A small sound classifier, trained from scratch.
Training: adamw at rate 0.0014, batches of 512.
Data: trained on synthesised imitations of 52 everyday sounds, one a clip, 149.4 epochs.
Rows from block 7 of a small sound classifier, named by matrix and row number. Rows with one number belong to one neuron. Each number is 128 + 32 x the weight over its row's rms, rounded and kept within 0 to 255. All counts start at 0.
After each neuron's rows are labels from the 100 clips, of 14848, where the neuron reaches its largest size: "strongest on" is what is common among them. Only what is clearly more common there than usual is listed. The data: synthesised imitations of 52 everyday sounds, one a clip.
# u: gMLP up (value half) (model.blocks.7.mixer.u.weight, 256x192), inputs 96-191
# v: gMLP up (gate half) (model.blocks.7.mixer.v.weight, 256x192), inputs 96-191
# out: gMLP down (model.blocks.7.mixer.out.weight, 192x256, transposed), outputs 96-191

u.235 [122 125 119 226 132 100 185 108 162 146 159 134 136  74 121 118 152  76 109 124 151 138 108 181 112 105 135 114  91 132 139 127 158  90 111 106 133 133 100 118 100 143 125 149 204 138 168  88  73 183  94 134 149 129 160 115 119  46 175 147 145 138 126 123 154 117 106 139 138 133 166 102 116 154 100 141 129 114 103 114 147 144 158 115 147 162  76  95  43 121 154 144 158 162 162 124]
v.235 [144  65  94  65 134 162 139 138 125 113 138 217 223 143  76 159  74 113 152  65 164 151 153 105 153 108 144 126 106 101 151 140 129  84  94  86 150 160 138 182 122 132 139 137 146  94 133 141 131 131 135 198 155 116  93 123 165 105 140 144 144 148  93 101 153 104 111 133 112 133 166 146 126 103 108 111 134 113 100  92 127  96  96 104 100  93 155 136  91 141 115  88 131 145 139 145]
out.235 [136 148 101 127 111 155 158 152  72 137 150  76 137 133 116 110 100 146 137 175  95  71  95 116  96 166 134  54 125 104 143 120 103 103 168 149 121 123 137 137  97 173  91 120 144  91 126  86  68 131 103 137 142 153 117 133 130 129 127 191 109 125 134 139 155 126 122 129 126 173 109 165 114 191  90 155 180 109 203 118 106 130 120 158 104 129 106 151 196  61  71 190  49 160 119 139]
strongest on: people

u.145 [121 104 114 148 195 125 115  91 129 155 119 110 174  91 126  95 185 138 112 142  92 211 129 151 155 138 224 138 137 109 147 151 111  81  79 137 126  99 101 153 148 150 119 158  75 134 121 103 140 104 127 171 124 138 111  92 146 166 128 100 171  98 116 154 133 162  98 125  96 143  52  98 149 146 114 124  94 132  46 113 100 168 179 128  91 138 112 165  55 177 119  68 120 147 122 137]
v.145 [136 161 126  80 138 145 153  89 113 100  98 119 124 133 105 178  77 118 118 149 136 128 145 164  77 136 143 118  94 208 111 183 151 153 133 157 112 116 131 104 133 167 121 153 151 157 129 112 113 108  73 136  89 109 128 113 115 162 154 106 113 120 119 129 128 142 122 123 122 119 148 149 185 109 176 125 150 132 100 143 146 121 174  83 123 131 100 144 105  87 112 151  89  58 116  93]
out.145 [172 164 135  71 119 117 174 119 129  93  99 130  56 164 194 101  84 191 123 133 143 138 101  99 122  96 140 132  86  93 184 111 130 142 127 127  90 122  93 167 151 114 160 140 123 135 180 147 145 155 146 106 106 127 126 102 174 137 163 152 113 122 174 129 195 175 110 135 197 157 150 134 161 137 104 122 127 114 151 125 141 112 113 134 127 152 191 110  86 146 132 132 130 134 114 119]
strongest on: household; typing; ball bouncing

u.77 [ 56 169  98 126 111 144 120 125  93 162 189 109 130 120  68  42 108 184 139 112 167 135  94 149 139 175 113 153 152 165 110  89 151 175  60  87 119 101 149 161 141 117 143 139 217 137 124 141 100 100 126 147 123  94 107 198 123 147 105 135 121 169 167  68 164  91  58 116 114 147 127 135 111 130 149 152 135 153 187 142 188  81 139 108 170  68 182 160 148 104  85 148  78 170 132 109]
v.77 [156 168 129 141 193 151 143 121 128 110  71 164 124 160 133 174 132 122  66 180 105 123  61 122 127 121 115 118 140 139 179  78 104 106 101 113 163 108 157 111  75 148 138 153 170  65 111 137 180 192 148 105 130 155 156 188 120 116  67 151 158 101 111 135 130 119 152 167 154 174 126 160 127 162 128 123 167 101 102 130  10 138  69  95 149 151 138  79 143  91 159 177 216 167 158 122]
out.77 [122  94 106 137 101 187  63 137 101 128 175  82 229 109 162 114 146 104 161 144 135 103 147 117 123 141 148 107 155 137 113 131  80 187 141 102 120 121 182  88 149 162 130  99 159 149 175 158 154  90 122 142  75 127 101  83 134 182  69 151 104  92 105 113 123 121 140  68 132 125  78 150  94 114 147 114 140 148  89 101 167 181  93 151 106 101 160 198 155  85 112 151 121 113 118 108]
strongest on: machines and effects; explosion; white noise

u.247 [109 112 120  92  98 110 121 154 150 140 134 144  94  75  68 102  66 124 130 136 133  97  98  95 108  76 118 156 127 147 161 148 103 132 159 132 157  60 135 102 168 180 141 126 145 110 116  74  86 181  74 126 140 138 188 197  94 126 115 123 121 111 126 138 177  55  91 136 143 160  65 111 116 135  97 122 141 101 106 179 137 140  71 137 125 138 124  59 121 114 161 147 104 149 204 137]
v.247 [ 58 178 142 161 130 144 113 128  63 123 128  95 141 144 126  80 167 111 150  88 106 127 128 157 115  95 119 145  97 151 163 137 142 169 100 140 127 147  83 120  90 159 118 143 167 117 127 106 104 156 178 125 174  92 113 191 163 110 121 143  44 121 123 158 104 178  84  80 104 133 133  99  87  94 140 161 106 181 132 105 133 122 164 130 121  91 182 131 171 118 191  72 154 173 165 171]
out.247 [ 72  98 128 128 107 106 126 193 119 187 170 170  92 128  88 157 109 111  91 111 132 100 214  92 135  88  76  82 166  91 134 106 148 204 130 107 136 162 105 151 170 122 151  88 191  97 114 128  79 128 160 112 109 113 144  95 144 107  88 157 153 141 144 109  90 139 113 131 101 125 178 114 121 129  90 139 163 141 139 135  90  83 130 140 128 133 193 145 150 124 121 144 170 148  90 107]
strongest on: nature; wind

u.125 [134 140 153  97 158 143 156 122 126 148 136 170 117 124 112 141 123 158 166 120 138  87 106 152  94 131 105 112  79 168 163 130 145 137 134 153 156 146 152 149 143 188  92 188  41 145  57  79 195 156 150 117 187 152 161 154 148  96 139 142 122 127 122 107 127 172 113 112 146 125 109 154 118 101  98  97 136 138  78 119 147 144 100  95 122 146  42 164 154 135  99 149 103  88 127 168]
v.125 [125 130 125 111 105  99  91  68 148 164 143 101 103 132 108 130 144 117 127 142 189  90 149 153 116 155 120 177 148 131  92 128 112 167 106 100 128 176 153 113  23 168 135 149 168 106 156 141  76 146 134 129 126 169 120  98 222 130 152 142  98 126 141 132 141 155 101 129 149 152  98  84 158 169  96 116  84 140 100 169  72 137  91 104 187  86 144  62 125  96  86 223 142 143 146 100]
out.125 [106 128 129 205  74 106 150  75  97 132 122 141  72 112 102 112 135 128 141 154 196 110 152 159 144  58 147 149 130 156 165 113 148 145 101 117 156 102 176 196  63 131  85 140 168 110 115 156 125 100 129 122 166 171 164  93 199 128  80  81 173 154  40 104 151 151 111 160 134  95 124 184 130  99 112 125 167  88 157 169 125 112  77 134 173  81 117 162 146 105 167 158 113 170 137 115]
strongest on: nature; rain; howling

u.252 [162 128 149 130 145 148 130  79 136 111 136 137 137 134 162 148 149 111 139 110 115 102 136 141 149  99 122 108 177 108 141 100  96 132 135  89 195  93  96 101 150  98  64 126 151 133 120 100  97 148  83 122 102 129  94 163 163 145 111  88  94 124 109 161 115 144  48 157 118 201 114  97 102 117 111 128 161 103  95 141 164 133 125 101  92 134 173  75 129 216  99  75 122 149 171 153]
v.252 [117 117 148  93  92 143 130 113 188 153 168  98 121 133  31 177 106 144 119 105  95 147 150  84 140  86 169 149 118 133  71 114 115 142 154 118 217 104 152 175 129 145 120  72  68 139 128 145 154 149 121 154  86 119 133 166 121 109  50 198 124 110 130 161 130 215 168 121 117 182  58 150 110 122 143 107 184 116 137 131 121 154 144 151 153 164 135 161 178 206 137 118  99 169 126 131]
out.252 [105  98 134  90 128  94 140 157 152 119 161  83 114 141 128  98 129 136 129 195 123 143 117 130  79 155 168  76 177 152 157 150 132 135 102 145  97 172  58 172  95 147 195 175 125  79  93 118 101 101 114 125 109 134 172  85 163 120 130 122 132 131 119  94 111 164  76  80 135 155 115 104 171 121 135 107 121 126  78 116 170 108 120 154 122 114 148 165  82 168 151 166 109 138 102 124]
strongest on: machines and effects; helicopter; engine

u.83 [163 102 135 125 125  92 102  89  19 144  88  81 159 123 142 137 147 106  99 133 137 210 139 119 151 151 157 147  71 119 185 164 100 148 122 144 131  75 122  60 152 170 159 135 143 171  88 158 169 106 143 137 105  42 186 146 111 149 119 170 123 164 127 155 117 160 125 168 100 125 103 143  84 146 181 164 184 142 192 125 197 141  87 193 173  73 114 105  64 141 160 110 103 109 115 136]
v.83 [ 98 178 132  92 180 133 161 117 110 138 127  93 156 115  93 112 102 116 135 146 187 119 162 148 132 114 119 151 156 163 187 145 109 148 160 136 155  86 115 127 154 137  97 173 112  96 181 102 115 157  85 134 165 169 175  75 180 111 137 141 117  72 137 139 144 122  78 105  75 145  98 133  86 122 100 139 100 142 141 113 155 157 149  93  46 116 117  88 166 128  78 113 179 158 113 159]
out.83 [123 133 134 122 135 124 183 103 124  84 111  98 118 109 139 147 110 150 139 161 124  88  87 175  89  87 137 144 127  94 139 122 142 133 162 102 151 177 103 139 109 163 139 141 146  79 138  86 164 139 127 139 178 111 138  89 176  76 150 121  89 158 158  75 128  55 135  77 135  94 102 127 124  98 102 151 144 154 105 154 157 151 147 136 209 118 141 138 150 147  87 132 124 192  82 137]
strongest on: household; doorbell

u.172 [123 128 168  82 160 121 143 120 119 154 123 135  60 162  84 176 125  90 151 156 110 102 118 154  96 110 135 113 121 111 131 129 153 142 145 185 149 181 120 159 166 126 169 146  41  87 183  85 115 135 146 117 228 161 174 111 139 126 154  75 139  99 112 105 119 113 124  79 124  96 172 133 191  30 107  92 188 110 133 120 135 140 144 197 136  14 133  91 140 166 130 146 121  53  98 159]
v.172 [179 103  97  78 182 142 141 144 120  91 162 123 156 137 143  75 126 155 192 115 169 143  83 160 120 157 143 135 119 115 108  84  58 116 129 129 205  87 118 170 150  91  39 134 156 160 115 134 118 151  97 127  71 120  76 162 117 127 158 109  74 171 109  82 119 132 146 154 146 201  88  90 125 106 121 142  95  94 105 151 117 187 144 100  89 129  95  99 143 125 137 106 135 169 179 109]
out.172 [ 99 124 154 129 204 101 129 149 168  95  64  99  66 129 157 126 114 175 156  92 147  94 177 105 160 121  88 134 140 128 126 110 216 116 167  97  49  91  72  90 119 128 110 110 141 164  90 189  80 119 108 136 146  56 145 146 111 165  87 167 123 116 164  90 108 122 148 133 163 113 103 125 122 104 162 131 147 156 112 120 104 108 155  95 117 138  94 110 118  88  78 108 190  69  87  69]
strongest on: people; coughing

u.147 [ 99 139 126 161 136 110 119 134 125 127 100 107 121  79 104  95 121 131 112  83 137 128 136 117 153 159 200 141 130 105  90 138 143 143 182 184 147 147 151 118 102 110 120 171 127 118 175 121 192 145  80 150 127 162  94 140  87 155 109 112 139 156 110  64 128 138 142 176 195 113 123 106 121 135 115 170 134 144 151  79  33  88 130 168  72  89 146 158 156 101 110 183 142 162 180 163]
v.147 [119  89  70 106 124 127 131 131 104 193 101 125 152  95 120 121  68 122 116 109 217 145 169  94 188 138 111 117 115  81  97 122 142 118 159 131  85 123 135 121 167 127 154 134 106 129 139 125 143 101  88  63  97 148 184 190 120 176 183 154 155  95 101 155 135 140 109 135 110 141 169 108 120  88 182 121  78  91 106  92 122 103  99  94  57 118 104 110  80 105  81 136 135 168 149 148]
out.147 [131  91  90 146  87 176 161  82 214  90 155 126 130 149 169 138 147 201 120 130 134  69 107 130 178 116 137 134  89 112  75 155  99  95 130 168 134 177 154 133 134 125 109 186 136  79 127  78  99 195 131 151 119 146 111 170  94 150  88  92 179 139 152  93 139  98  94 198 125 121 118 146  78 118 104 117 128 167 114 157 154 148 150 191 138 154 108  68 172 104 100 168 205 116 135 173]
strongest on: household; typing; ball bouncing

u.29 [119  71 108 119 133  99 137 132 163 146  93 130 163  74 156 114 141 146 135 124 137 144 101 130 118  71 144 168  89 160  87 116 143 104 116 171 122  97 118 180 181  92  99 174 168 133 173  13 137  71 109 132 118  98 111 100 127 143  67 140 151 201 153  99 105 101 136 105 200  98  86 120  92 151  61 178 149 145 122 125  87 189 172 118 163 191 206 143  94 126 155  83 122  85  94 139]
v.29 [ 87 118 119 103 191 118  72 153 118 124 139 173 121 129 111  88 112  46  68 149 120  41 109 158 129  87  90 155 167  89  98 156 151 142  95 174 163 161  82 107  97 100 119 210 120  90 100 161 101 152 170 134  95 102 158 113 177 151 200 104 159 153 142 114 126 117  81 140 129 134 131 107 122 130 143 162  73 119 158  79 121  89 122  66 104 113 174 114 126 125 170 154 168 175 114  85]
out.29 [126 126  76  92  89 130 134 165 136  96 186 122  94 119 138 168 119  66 136 197  36 103 145  92  70  90  54 159 134 146 119 104 136 134 140 101 140  77 110 211 122 140 118  99 134 126 126 143 124 130  75 128  93 127 150 139  98  88 104 110 188 180 106 154 114 116 160 155 128 103 162 134  86 150 126 158  72 141 136 159 137 100 104 133 106 117 130 139 122 135 111 106 139 147 107 173]
strongest on: nature; water drop

u.226 [180 176  61  93 126  83 201 126 100  99 131 156 115 171 149 140 103 113 108 110 177 154 100 159 166 102 156 130 169 117 154  80  91 111  71  98  81  99 155 115  98 141 134 156 145 147 106  67 177 108 170 124 133 115  76 116 103 161 196 195 142  84 101 103 122  98  96 140  84 135 131 141 109 127 126 132 119  93 118 140 115 129 142 129  90 136 109 149  84 109 112 153  90 159  89 100]
v.226 [116 125 126 117  30 132 147  29  78  83 169 157 107 132 149 136 115 132 116 120 121 109  93 149 102 188 167 101 148 134 109 102 138 118 119 159 106 105  96  70  90 145  44 208 161 129 162 136 134 114 168  93 160 152 140 130 116 103 154 183 127 118 121  87 134  96 124 132  89 147 120  90 100 134 168 143 147 124 128 120 141 133 175 174 116 121 140 136  97 143 152 159 120 103  74 136]
out.226 [109 101 133 117 172  98  93 159 128  98 114  73 129 137 152 143 159 108 114 183 139 126 145 148  87 179 102 181  87 154 132  77 168  90 166 147 106 118 177 132 105 129 146 126 154 198 110  86 116 133  73  92 119 115 118 131  95 186 139 127  97  72 158 149 132 171 144 134 169 113  83 114 170 119 124 116 105 128 124 101 165 150 133 113 112  93 201  53 144 154 148 146  92 179 145 140]
strongest on: machines and effects; vacuum cleaner

u.144 [184 159 116  90 116 125 117 158  47 146 126 104 134 103 158 147 110 190 185 146 152  68 110 116 140 179 127 137 131 127 160 140 135 194  97 104 113  82  78 221  99 128 144 119 178 112 166 134 172 116 108 150 138 122 106 115 124 106 130 160 111 105 109 142 172 138 126 154 127 115 152 125 151 145 126 151 149 137 134 175  54  66 148 165 182 168  69 134 114 109 150 116  60 144 163 150]
v.144 [154 116 122 114 141 109 106 134 224 145 100 119 189 132 103 123 128 134 133 106  86  97 117 196 112 151 119 110 129 167 132 172 137 112 185 141 196  54 128 151 130 118 104 174  97 126 102 158  92 192 101 107 157 141 130 139 127 145 107 174 131 111 100  97 189 196 117 102 144 153 125 106 123  60 104 136 150 133 127 136 126 124 112  99 107 111 145 166 173 120 182 111  55  84 129 117]
out.144 [174  40 172 128 134 103 170 144  78 132  70 186 119 121 171 131 124 133  79 105 161 132  92 166  99 176  85  82 133 126 137 159 141 109 108 102  89 143  69 178  98 126 127 114 111 126 112 164 107 112 187 132 113 125  65 139 155  88 148 145  71 102  95  89 164 130  57 157 104 122 118 123 157 166  79 106 169 153 133 139 124 151 167 146  64  55 111 149 139 147 139 144 125 128 151 106]
strongest on: household; mains hum

u.202 [174 126 134  87  94  66 170 137 173  95 133 126 109  90 105 149 124 118  58 173 183 155 157 159 129 177 118 155 133 178 100  47 183  86 167 130 208 134 128 177  88 110 133 148 122 123 101 129 120 108 157 122 138  98  80 142  74 139 102 183  89 146 122 153 171  76 167  84 135 134 162  64 172 151 129 117 154 104 103 130 143 129 105 199 148 110 155  96 137 126 151  92 148 103 144 138]
v.202 [169 158 111 157 136 179 139  98 168 128 122 144 157 123 122 104 102 148 135 121 174  89 141 140 161  80 183 139 123 129  93 116 172 101 177 123 131 127 129 144 168 200 131 165 174 104 128 165 149 168 167 114 163 119  84 110  81 152 132 115 139 127 131 181 150 151 125 118 116 169 122  96  91  65 145 131 127  99 193 138 128 102 180 125 138 116 154 112 144  87 169 136 126  93 117 129]
out.202 [112 116 185 102 110  91  93 125 156 111 159 174  56 143 107 118 140 174  88 130 120  77  97 111  90  86 108 104 187 132 127 146 140  87 109 124  87 117 129 189 114 143 180 131 153  99 126 147 137 142 138 147 178 122 113 150 160 105  86 154 159 184 104 102 120 120 143 185 143 111 121 199 102 157 151 111 130 110 105 135 133 113 168  82 124 147 136  80 198 144 157  63 187 145 135  94]
strongest on: household; doorbell

u.194 [ 86 156 157  91 151 126  64 100 148 148 104 183  97 155 125 170 135  82 132  74 129 132 160 153 151 117 146 139  72  79 151 154 170 138 156 119 133 118  64 156 126 133 104 169  97 145 175 136 124 106 157 158 144 156 122  90 157 138 108 153  88 113 127 123 183 164 136 142 156 152  31 122  39 133 148 144 105 159 106  61 141 158 141 141 122 231 129 130  98 101 109 160 107 100 105 151]
v.194 [115 136  77  95 129 156 154 119 131 127 140 125 161 105 134  55  86 165 180 131 106 133 190  96  88 124 165 128  61 135 155 142 143  93 123 122 131 177 148 112 120 124 101 139 115 109 161  98 137 133 120 168  93 112 105 109  63  64 155 143 127  86 191 121 125 180 130 112 105 102  91  69 143 153 149 105 123 147 108 122 108 120 152 151 178  88 130 104 180  99 106 130 156 165 101 171]
out.194 [106  93  82 151  81  83 150 146  96 191 158 153 114 125 156 136 127 178  79 104 163 178 138 147 158 109 101 107 129 110 194 100 110 118 132 165  98 146 139 116 104  91 159 161 166  86 142 140 134 173 143 112 166  91  83 110 143 218  91 116 123 103 198  68 147 104  83 105 143 128 119 148 124 167 179  96 158 136 150 156 132 117  96 149 105  93 136 190 128 174  83 118 140 144 167 141]
strongest on: household; typing; reverberation; text has "reverberant"

u.217 [165 182  98  31 135 105 172 127 155 119 121 123 142 101 118 160 134 133 134  69 107 160 107 152 141 108  80 167 147  82  98 169 128  86 167  76 116 142 164 134 128 127  89 176 173 136 129 118 122 117 151 168 192 123 122 197 106 134 142  94  46 135  96  87  99 112  98  71 110 165 166 128 134  90 209 140  98  69 124 136 114 150 135 141  96 129 145 143 168 135 107 150  98 104  87 146]
v.217 [113 108 189 158 112 121 133  92 128 169 125 137 109 139  94 102 162 189 193  96 123 113 135 180 148 162 141 125 165 100  95  81  74 117 109 170 116 140  49 114 132 118 159 116 167  67 100 107 123 117 159 158 112 133 100 102 170 119 140 218 190 139 100 128 141 117 109 111 131 157 121 141  92 107  92 119 158 144 163  72 109 124  91 170 137 101  93 156 174  96 143 150 129 129  63 168]
out.217 [144 108  74 140 118 104  91 173 102 222 128 114  92 133 145  76 175  70 117 172 148 160 149  91 101 150 112 130 152 102  79 128 167 179 110 118 118 191 143 113 129 124 109  73  99  74  49 116 151 146 104  67 126 137 118 138 137 122 151 156  59 113  93 113 146 109 131 155 133 145  88 138 157 117 102 135 111 106 110  59 112  99  96 173  99 119  95 177 158 112 174 111 148  67 134  81]
strongest on: machines and effects; vacuum cleaner

u.64 [139 136  77 151 149 113 140 128 174  82  68 117 123  80  86 111 146 136 123 165  83 107 153 167 116 141 168 148 130 171 152 171 231 109 158 104 124 111 168 126 128 112 154  85 108  66 152 138 106  97 122 146 152  98 109  93  91 103 153 179 118 125 153  50 142 128 105 192 130 121 111 112 160 130  98 126 130 137 143 110  78 127  97 129  99  97 174 129 117  74 142 177  59  94 139 127]
v.64 [134 161  97 123 120 172  93 100 138 150 135 131 128 164  97  85 141 140  88 103  56 159 121 122 103 178 178 167  93 132 103 104 130 134 135 132  75 160 123 193  89 153  94 128 148 139  77 186 126 162 107 145 239  83 118 105  71 175 122 119 116 130 120 146 133 125 128 120 110 118 171 143 139 132  66 101 149 107 107 159  92 112 164 131 183 137 154 134 143 114 141 130 142 133  93  94]
out.64 [ 88 115 215 120 114 109 102 121 111 127  89  59  87 165  88 200 145 108  92 102 125  97 186 118 134  90 136 166 135 109 168 209  88 118 179 125 149 139  91 148 112 176 114 168 131 136 142 153 111 130  84 119 120 149 149 124 155  80 146 225 124  91 179 188 126 141 140 102 100  56 138 145 142  92 130  97 129 150 113 120  88  90 167 101 100 141 119 148 113 160 156  78  94 134 112  93]
strongest on: machines and effects; sawing; whoosh

u.153 [ 84 116 124 149 146 178 147  67 121 144 158 190 165 108 163 122 153 129 183 114  76 109 169 137 154  85 132  95 142 117 144 171 159  58 160 158  52 154 140 170 183 127  79 168 116 120 141 102 103 108  89 127 156 154 129 119 118 212  78  83  97 145 154 132 175 150 131 102 139  82 108 137 103  96 196 144 187 149  91 155 167 162 124 153  94 181 141 166  97 109 115 114 140 111 101  89]
v.153 [165 125 155 103  96 144  80 100 152 140 154 171  95 127 105 164 156 155 182 149 110 165 177 103 141 154  93 127 166 141 187  89 180 147 160 120 123 106  90 122  98 129 192 131 158 186 146  90 160 101  87 129 149 116 137  94  89 108 143 117 148 138 181 183 150 135 122 103 187 192  81  66 174 109 105 133 158 183 124  85 155 123 149  92 130 105 141 141 103 158 161  54 125 167 185 151]
out.153 [104 165 160 123 109 145 135 134 118 103 174 128 173 142 175 134 162  85 144  93 142 148 141  86 134  96  99 111 139 110 153  85 139  73 123 113 147 146  75 139 115 152 103 107 117 120 100 123 118 122 143 122 119 126 193 173 106 111 131 226 148 115 160 145 114 105 112  52 195 193 103 125 161 153 164 113 134 110 162 142 104 147 162 114 107 116 116 152 114 182 115 102 167 101 132 141]
strongest on: nature; stream; wind

u.234 [181 155 160 113 155 120 107  90  98 107 115 113 171 161 160 148 117  97 151 109 122  96 156  41 144 104 107 142  92 150  95 133  76 147 105  89 109 157 112 143 125 105  72  72 109 183 132 144 174 124 111 172 124  91 143 136 133 161 114 118  41 149 160 107 150 164 105 116  77  84 114 138 142 204  80 111 148  99 135 140 115 101 172  95 136  76 179 158 135 126 128  79 121 108 106 155]
v.234 [ 69 111 127 190  69 125 118  91 138 102  90 158 140 118 103 155 190 144 145 169 127 129 138  91 173 138 107 106 202 103 119 128  67 190 138 182 171 157  96 121 126 136 198 110 170 139 123 148 156 162 126  63 121 103 104 158  86  81  95 146 111 100 139 121 103 118 140  98  87 124 155 136  96  71 152  89  88 159  67 145 123 115 132 114 136 129 145 112  94 154  96 133 167 150  87 111]
out.234 [168 172 124 139  94 125 167  72 172 169 161  82 192 113 161 176 177 108 138 123 126 147 160 162  96 155 122 126 152 130 118 132 125 101 107 131 209 126 151  98  61 136 136 135 153  81 118 206 171 183 147 193 121 106 147  95  85  86  96 162  93 117 166 196  92 111 195 144  97 161 174  94 145 131  87 145 137 176 167 149  83 127  96 153 166 133 105 125  98 143 147 215 122 171 132 143]
strongest on: machines and effects; helicopter

u.49 [171 116  63 115 130  97 134 155 120 141 115 151  89 173  98 173 102 157 168 128 177 149 178  78 125 141 144 171 144 143 121 128  69  87 165  97  94 123 153 176 133 126  75 155 111 137 155 120 125 138 119 114 103 143 115 141 127 142 102 130 105 116  99 135 122 149 176 105 140 114 117 172 107 153 154  75 107 137 118 119 158  75 133 145 138 181 147 121 103  63 129 144 140 151 179 110]
v.49 [199 137 121 143 114 205 118 106 110 137 188 151 152  64 114 212 131 160 123  96 115 153 140 119  93 131 133 178 101 122 179 143 107 127 118  98  97 166 139 155 133 138 103 162 116 120 125 137 117  94  87 125 112 116 123 111 117 136 149 143 160  91 145 129 142 136 141 178 159 125 128 147 190  98 100 132 141 137 146 120 170 151 110  69 169 110  81 111  55  76  87  88 119 151 103 145]
out.49 [ 75 159  79 104 107 106  86 124 142 144 114 166  90 122  87 170 164 157 138 107 105 120 144 129 132 125  97 172 136 189 134 154  78 115  91 150 112 194 151 166  86 162 116 186 185 151 166 149 120 159 132  90 138 138 162 159  99 129 139 150 123 142 102 107 105 133  79  90 153 161 134 140 171 113  92 185 147  95 149  72 170 179 173 100 142 114 143 133  99  70 157 156 144 177 144 119]
strongest on: nature; water drop

u.74 [108 141 111 158  59  82  66 107 140 187 120 143 120 124  91 142 124 178 106 138 176 158 119 156  97 142 119 124 119 126 113 101 174 106 173 128 130  79  72  86 148 148  88 103 131  87  89 105 144 126 144 166 142 169  77 122 140 103 179 188 130 172 160 132 135 165  81 128 101 162 163 125 101 177  78 115 107 199 155 146 173  57 182 144  41 124 152 102 142 153 150 134  92 162 127 108]
v.74 [102 143  95 106 121 103  66 141 129 128 144  85 110 132 175 163  98 112 122  97  49 102  94 142 203  88  87  99 200 147 165 169 165 134 121 110 147 136 122 123 122 137 127 138 114  94 173 127 111  80 160 181 147 167  95  93 129 108 147 174 164 148 148 101  80 114 101 141 113 172  99  95 118 109  62 147 148 126 151  90 126 163 118 115 145  83 136  66 115 129 138 123 139 165 141 115]
out.74 [178 160 124 103 108  89  93 173 143 208 149  97 163 155  80  91 157 182 145 153 109 133 146 125 134 102 107 131 170  98 164 195 154 129 146 192 111 181  97  99  96 131 172 160 162 118 165 148 116 147 118 158 139 166 134 107  95 111 110 111 126 110 185  89 188  48 125 100 121  85 107 168 107 188  98 122 135 125 129  91 100 118 126 126 155  95 122  94 151  81 132 148 171 106  95 116]
strongest on: machines and effects; vacuum cleaner

u.241 [132 149  88 130 164 133 140 139 140 109 158 169 129 114 108  92 120 141 111 127 148 136 132 130  78 172  99 152 134 128 102 181  70 131 181 163 121 187 107 145 148 203  71 109 153 175 131 105 186 173 185  99  94  95 119 149 136 166 107 123 111 110  54 119 132 184 113 100 140 132 172  62  91 187 129 157 134 144 171 118 145  77  91 116 120 149 130  93 144  97 103 102 116 117 185 146]
v.241 [135 168  99 128 106 157 125 166 114  85 116 128 103  92  78 140 143 176 130 111 126 117 112 113 102 135 161 125 194 140 143 145 137 157 126 159 197 118 195 122 136  93 127  95 121  83  96 125 147 125 125  93 222 148 137 152 123 150 121 176  78 142 125 117 163 163 143 119 173  76 131 137 166 137 143 119 134 102 121 136 102  52  66 172 145  90 143 180 142 145  98 134 129  81 140  78]
out.241 [130  86 106 130 141 157 115  89  53 140  86 111  96 130 143 139 130 167 146 132 106 139  96 127 120  70 113 100 136 155 121  95  96 116 117 171 156 140 178 124 128 118  71 112 129  87 122 162  83 131  94 177 151 133 136 156 127 128 101 105  99 133 100 116 157 172 139  85  80 129  56  88 110 118  93 135 169  82 100 203 113 156 146 146 162 128  73 131 119 139  95  83 175 160 144 143]
strongest on: household; creak; animals

u.112 [108 130  80  46 129  89 154  71 123 131 183 137 120 234 150 131 137 183 164  74 154 124  79 151 124 126 160 103 130 139 115 186 187 123 127 151 163 125  75 137 140 123 168 104 140 190 173 106 174  61 189 154 129 124 133 101 133 116  96 144 127 106 132 220 159 118 190  59 141 181  65 109 120 116 103 130 151 107 107 109 115 138 159 155 145 118 132 110  40 155 175 103 140 123  93 163]
v.112 [ 97 130 110 140 152 121 141 149 164 112 166 143 168 209 122 106 159 124 129  94  77 141 200 137 104 131  70 128 163 188 136 112 118 128 194 126  90 119  84 152 178 165 175 104 128 137 137 110 172 158 138 143 141 109 144 151 128 110 184 133  68  69  73 141 122 101 133 166 139 146 180 120 140 148 128 155 131 111 152 113  48 110 130 164 111 136 148 162 145 124 193  79 128 113 104 104]
out.112 [112 121 138 121 119 121 131 184 120  84 111 136 153 128 100  89 112 135 167  65 120  54 172 151 136 162  85 165 125  66 172 148 146 102  79  88 101 156  82 156 112 135 180  74 105 156 112 132 124  41 148 158 122 121 138 108 150  61 132 203 110 169 106 144 183 132 127 102 115  74 164 143 123 157 130  83 140 140  62 124 191 108 124 137  86  89 136 158 194 168 127 142 138 174 173  85]
strongest on: people; coughing